config = dict(
    model='image classifier',
    targets=['count', 'largest object', 'light from'],
    norm='layernorm',
    hidden_act='swiglu',
    parallel_block=False,
    positions='learned',
    loss='cross_entropy',
    muon_scale='match_rms_adamw',
    nesterov=True,
    cautious_weight_decay=True,
    batch_size=256,
    epochs=8.8,
    warmup_steps=330,
    adamw_weight_decay_other_params=0.05,
)
Rows from block 8, named by matrix and row number. Rows with one number belong to one attention dimension. Each number is 128 + 32 x the weight over its row's rms, rounded and kept within 0 to 255. All counts start at 0. Numbers have three digits each. After the name is the row's rms in percent of the matrix's.
# q: attention query, key and value (stacked) (model.blocks.8.attn.qkv.weight, 720x256, the q third), inputs 0-127
# k: attention query, key and value (stacked) (model.blocks.8.attn.qkv.weight, 720x256, the k third), inputs 0-127
q.129 102:118114152083120137157133134161122124105190174075173146123170115186111117147120157136103099116127096131129244167139101159101136102183077139145178192104155152098140144139145159131159107095116176107132128179121109120170126111139112145072181075107139124139121156123073095179115110136118074110135113121165158185124102075136098173170140131115146143088096157128169147053132140130113125148146
q.130 099:128117140085140114168125154160124140087094163163208098082128106121124116131112100088164214194109140112150117109130133111138118072090078141221117139079108197117106132169151120122060196158081113080105084127181101108156194127143095161158132084109097093176143151105103155121111147185157092095113090159141111092118172093122144134111130140124051135135113120148147146119099113104122125083114
q.131 109:098128111139118137140150110160138130127161077132099151152147130143136140081114101085124125133080121061158105153102070139118109149052105111158039188130197134090180162114186116135172125139085115092094148122139144085160101128104114119086153059153139067181145148131103100164160161119088142160109181180195132134165125116147077123189120140166190126109064151132114084147137105132145119148166
q.132 094:134132107064193119124204110122146113141118119092106164192086153111130075134091169144163143133098080117130070128090106105132148127091086110114065150143140149075115090178160117116097121096121105149094077196091134163164122147148115137140123126105136155086174106143135114127155141176117081132113148159134110205149192204084181167104122098145188103123147143113157098151132153047133102162095
q.133 096:105120171090126089144118136075153161152100094130121177075151114173112221192096177148075113188132127164125177158101160125135169140102106136059176121096186164122112115122116206136157130122148145114137124079100034129115098209123112110124170142137182073152067163145121137109145094179160180138112098115157113098123117138106075206083117145095090117130134128091129110138151102159078137172182
q.134 101:060108074178191149140129122117081087172130145099056088158083206129171133072102079131130140159120093163109122108144124094103157161161177153131113180073105158103140111167149135124102143096150129081092159147145123095128097177097165145089167131134147135086125171104156099105136127144107139137125065134082147137130106078104087111110137162099087184123136121166153050120148146162167162147098
q.135 105:155165160159146147086154088125083081139116124135133121085099212127093123148161107067113129167071123139158163157136232134166124085126120164151170131145119103138111179162167123117142112166105159138159157172102095135182152067137100221135142103059161126111124180135196094107151169119075136165120142145071087143169112136123088119173182146146095130127091127129200158136105153115118168110088
q.136 102:154119126107119134167123119192087143146118100183161144095098104193113109131072136210102154106140116142118120127127090108103132200161117079098102078148154111108129158109088120156103149088090144137162071120133127140085123119147140088071087094110113137117113156144111139102177195115201096092137167165155115150135106127175078224078188109155115137097146087083105099033108144171186084124146
q.137 099:085137097159210143106162110184140148205151181116140118148149124129115183169105093045100091108109098127193112146128141136097149105085142186155077147179109081104132098078146108142195164064144149155137073135148151127118180121103139171105168061065147097130086110079102123124083118158165107158125125061140161098113081133109115096092164159075128172053125126109141099122183106158112099116184
q.138 106:162148130113210105141145113129119156130155120140069126138095158098106132077064060070123156142128120107082124195149120117152101129156111155150139138163135098127147106131134104104179192048156141114148131127007147078150111070177129206124161130164183142123113127179132155167141156137136179131144110106153109172134094131160109072118130103142111130166181081119073159175178134099144190144148
q.139 096:109113137103128153117170154117129143182128141105118131137113139092094123128127146107163126146089123105155136144163115086133119142082098102116075123120092102158146105066132131173115057131143117164126108129090192162115148122078152108142176192148140112147067124083152120144181083142152083121158107126086140116150153114138086126148122092075085119173083098141203134146127093162177121120052
q.140 102:124120160166124114101148096194165148164125128082175071100146096188115218148147086164118138121063129208069144115128200131151148145065130143056158091156160167118134121154126096130157108105117065153139163172092102070140136129144150174138126082120104088081187132163142134127139115141092176129130093107161099156109111146139115062182128143125177122095114136158101143125172101135107126136102
q.141 103:170093143119108129177103120175131128093146107133080114110149132082147118141110140070103090125151111111100089116142119105088118143195057186147113139182149097187124111126125150132094153107158154088161103137165117123156150096137191170147101167166130114085145122153118108205182156141162146114116192124149042145200099116093044132120064145130110085143135185177084131138073096143113094095141
q.142 098:116061168125093148198083125160155097117140174187125082130137097101100134159176122173133102113087140125144074073086103116101147161100187115106129110115150126122149064076154145074061091109139132079157183146158175136111084121101086160119085095056152149049100150139099126111123090138147122154160161134149126126137128151140077085075154114142096146161121053126091131104150121177131137168102
q.143 097:123121130195125047166145119159108169119117137113073139129083156125068134161160085108116147140143129105097085121201103146188103165122167109162154097145184097111121131111183137113053113061118093094096047149097122087169154082160037133152103086135155124093160171145151134075125139131138141083126136122118131149117092137109143184153134100067155149147099126131130130172160219096146139115133
q.144 095:144123130120122115086144133114153131200147176160167067187110113112062100161070096146073094100166082191169134137160137113147127122166139119111132128099088132152039072086151123122103100106104142120106148122144139090132180128118102083138097111171105120098112120124104126063087118176194106104115135143172111107127072171127067123178115095128150153094174082102182118120167097155131141169067
q.145 101:177135161098144083115151180155111154102153115143123055138128141077118174134126141144135156117091102118109141085097160103144126108112099107093143103147162118124141169109146236074109109168135077129105065114167156117115076143155185132122125061099110112171124164108160161132188111127106141070131146070077120168060119106128108077126115098099103148183153131130090106159116135119154092124132
q.146 089:105111101116103176137096137138064166084159081173142139153119158142151138099147126105070049121102105083075130118132173183120104103156166180108143127164127153092062141130079145134111184163065109134069079122158111100128149138105188068140155113139183115142075098185120121145103090181168179046086119133117140149157121109160114196065165144116126135135109151100180144091107062126125098135122
q.147 099:109183067146108139130078099084088116140124106173140123148119143152161105087129153108098106119121166098126147153125101167143133131180054122139118086132123153073108093195139128102177084115148190156139146129151144074177152107115112128102097141141155157172182139168102137149129105173117154076172125084109136093115149110114141171098066115096121109141193111182126133149137149096140137144164
q.148 102:092159153146154095133156100110144157194092110139135116166185085126100153217121120122135133112099136085169143102169137144173148161143139097180190132129116136122111172090123145112130101135154168112112092158068157136077114181196087172150135152148178180151099171123121093100095056168181127145061076156164134099119113143130118191119072095171119048182120136128131126172140101127120140162143
q.149 092:109153089122100114092126190098153164118186142112070099147134128136131162114135137154114203119119104062126096049165153116129127103067210167128149162118144203098154100131114132132160146096136176139132176116066110118141133181113091128102183107068098138113111092160149138166096143171127096088118154140107123172135125156131108128138124039160104123118115121152107115101148068171171072177156
q.150 099:104103130122127166144140161149122107184170165163158119171183128175110155130120140162126086077101137124141122126140160150167136083137069089128131066137104107083151156075152123135173149099154083072129175167106193129050159095178109149136122092152121113086156088140128145083201167120139122174137100076102165138128105143077133134160134152103102155084158123060217089082121097120185099123154
q.151 100:107124099108187092165169136155178127143152087160152121173119155148176147117168104144184147093093090136080166196120227135145155121155079157153101122089172138145117153061107134125098103096118093115105078187141125156146123134103115167105154117086076151090127118133172104134103121097124115190103136041127088112179110151187122152212112077144157087157108073087131136104081196104171135139121
q.152 101:100144115151125075144228150082133113108092132173077122117138093187131166083076139096116111104133158157135171069170164142099199110146130161092147125125088109146149113096160122129132150143136099152100177099196085113092102163076124089111126106129116144134132140094152054158164149163141173142104117127162155111036172118131063168113148139141111152047094105164082114075165115144133195103130
k.129 101:140165103092117133098145087126114153137187072147127167142138163153154077110142122118117074121107155066155115123110119130146152074063128152106134143139108161105124194121121082132135113132141123126147145138102175126116102139181083123205107123112149142172092121156158084165099113145173104087199100137120101165127180143119097123111115144132073154098098097083188149083106163129103102156118
k.130 097:103062111227109176182157115093125116092075154121134144150166120137097137188168121115105147182156082119087091154136105098101163121116137119119156132160136126172130161168136131094150101150109140091107105096136155113130157136164091154131105120090098109147149106137158144105146084095161168117111116189116125119066106145095194140054192096183111116097107108097173134116134198110141100109114
k.131 108:104108131139148127125171158099120114170190075154171131148158183116149114097135124103135161121118059140109111116139136119077128108119114131131089122166137087151096120103136078147074146085129134168157135117090124062106123157133155103119096146141080114135098172125133118172088159077179106150149123113170077159126090086079125169139084131104126122123123143129112126101141137134095063131170
k.132 100:090078126135151164155122169135080125127138169145116172144103044164152111117155152101112104062095154149105076130106126136137169120159108121162164083124165121116211155051132072150116082081150177149117134143082054137144095029116125163132148143123164102164110108136123069156109095185158098171071144090161095186070085119100066149163139166146145120171080122123127112102142162079125079129086
k.133 097:116089055162144113122188063161094168137115129186138141142153160142093147144141161113153118092132062096148169138054174140121046081096057129123131099128182128112121176125118152133122110128179096012119111172138130127102147118157101155150110107156104197126083130062155180146146129179162134157161132145190208089132099127131108093140134131130166082084088214136094138090117154173093136127154
k.134 090:114125164187135116119158159103128111168152143105123159064109081134135082166096123089100092173161165058095169215122100126100131111165112112127093105185136102172160116159091085110166191112122100090083073105140086191170192136146133159108141146154135150162132109084146068152090172112190112080155148087182180127130163117074150154117117103083090137134107119147128187125077150059120136130104
k.135 103:164139062107108154178066131164096126170121137129122159159135138104169158119133216027137129117113143066110098166167059147086139116087135104111149085111097139175084146089143154165170115176135129131148151146137121131180059179106091105053086153124128137146126151131113108138186080070112112033184138135181180149105123124126110137139126179114152193151129137127122130137087111092112115128129
k.136 100:076167081123105128110103122088155145106142159109139130105145182165099160150204180111182119157128097158176143142104101132156192128121186111144163164107104092125015111122120099171107083114118113169135121171113176152059172102091122098106129163158116117158143119092093145149098128171141175124121113152164139111128144140135136158091096185143141096100160158126177157138146084057124129090127
k.137 098:101154166102149104101175102097112080141167115125087097084163147164114145118129191147120124147134094143164118111099163091157115084141153093058180069133093110115125137094174143115117247099127100135113121148108083126097097142154099142154122037193126148121081135139048104121131153077095152133166105131109121126175119117129124069078147165117175078103167073109125101116182102066129152159123
k.138 100:116118182122154141115157162117134153153164105111040112083106088107131096142121175192113165082101087116185128080157170123122110187136094183121152185125108041082072141078175104103171064098103118163091122137095161173133167111132142129093152135143157178122113110101142102127143149136089129088073222143160132149139127110129125107153093151168118206111154109112079097134137091095048171153191
k.139 094:123142178149149123112127132181089133164129122149119089142168127146123087191118161100160096143201157113091147157162134156172093109187139178117185107085089099153157148146122115049085197117045134106142092108134156120106091146119125120162156111124080123101114131134116119119107141116142118140118062105111117125134137154128169111136192135087161146153091157130137068189077159069194168170148
k.140 102:143079135123150165073111184116145137080156140139123140121132092152194064098148097128129141131128143123154148128106140201096121155073139127062158168083153066161081203154146101153109154124145097096131112113156151151202185130122085136191104185136138186052128185115083123207157076095143147176087104123100113171158095076091101064151146099091134140113104133132088105111094156138146124158108
k.141 103:132105124155105104175145132159102120121120146160163083120105171114183154173181119129164171078146057118119075117105127158125083101139044185131089138140084174158093106133156147134153118144158129107089076139128126180216094160052103115097117113082147129088138155108216132095125118167150122157141125136125101120163056117158145091215094072138095128115154091146147123158088044111097151165099
k.142 103:143139123190145169021139188081171137103167150100068097091145124130128132103104178197140207130125149133097113065116156119133141079137183122129098105116115177123117137120173068065136145108087094089137173130129188106143138114119048087137103143132119060111168117136100130179106166091203176175141095126146137160148185146075135149171103094130173107162147165171116137144102097141111180116052
k.143 099:148095158122143165106137180165198158111066137082133129100178143088154090142123128147164168114126138176146100161148138153066146105135131082139139129093112155098111121134122106142143076080104067180180114070174093089171133140119162105123146123115081114151171121150114133127186195161111161060134134073135178117122183114129128109140130111080098124132128117102096122165092152125083118165145
k.144 094:171088119135148094089152116146153132153139079136155108098161173119119065149141109032127065152162153115073183117180146115120114097128054132131141158113100127152137114132144156172119127165111094139119089194124151139170079207121110168168172136122139107086120107139101137144142104090136134108179095103120151122136156113092144148107171136100166190136136209142146148147136151106137100143161
k.145 103:164139146155129154107124094107160161135153173121148125126155146111098111099105123130126110094154158125091090101183099123138153182094152148135103154186115185188158104161144188114148102157155124082136147133149118125096118114134146133134153183115001119139121119105121130153157148147139111173128132135073115117115124171160129117154104180120121134089100058173146152138157150175082121107133
k.146 097:123147170120116127129147160157145118138134147159105172123074152128094117148103062125108070177200139126106108131179171124119116154076088082167172070092056098122136125115171152153103166087165155137097113157152122094088199117137138100132083099119096149171098152195151075141152164110058132169081113206172124146149070115097122171105173078099169080110126140113152150092091145120065100162159
k.147 105:134147142055046116133141160094130124057184122108104150094084066130135078114172173139118115095191086085129118133114145152111139142107128129132184099091123081129104132107126116210162130160171155097108136139101091107137180173074092134139115190125135167098157130148098139150122169079098069116093078099096163133118113175101169150153115158111138129102076123122138153166141105108081146099105
k.148 101:127153128167171130084113112165092125105130156113165222114166099129119069051132127135140110117127121135149150121128130102166134062141112067117063132120135179089108143154182130160156110088131172168121159141152141091149094170148131156149140138146089115136148112117099168188149133125079151093160126114163104138109175131117158156145112165144107105137114110094173124156152145170105098144224
k.149 093:127102116150180075110146099113139157188188123167128190175082162080117136144165138114144121099161170125070130115137162168138185150105145132110125159186133050096136086151120072176133171098111142113135109139132123183083103147151147181113126137099134062178144123128129125113106091133175118185097128162135168072119168149185152111130127117112111125110154128039157147092169107108163064179088
k.150 104:100146124120079143143165097091120127095140150127188103146182111120152142157185139169157136097150067132118123166065118175139103119158123165124087171092079100121166140139142224144082098066141134155077131128094136106139103113110117147166162114138203096112112073181211106146116097121114120125177171091169170145159208193095170148139172175132124129127100081123155149139115153146128118155186
k.151 102:143185102122086114103100125168089078118155099131154141135120145167132074124157062118121082130184154126078111118118118111072149101152131086122140133140117127082131120136088124083116082156104086095081149196152114182083133099080170067108150096102104143184143089125119134094113154090163071122102049075133065059118119140109105152192157145178166125115176134111131046165043142104170157162119
k.152 099:131105158159125115146154108190127128134147145124069107131199162086144144137129035119110148133120142142174122155175136145144092200146108127122146157142161115121147115157134110126059126136173107163117141131148155135122152155170101171076137110139120173069185134072169103126141089113117105138163120156093094111174134111109155126180125117153027126116138150091135143119147045133129127169054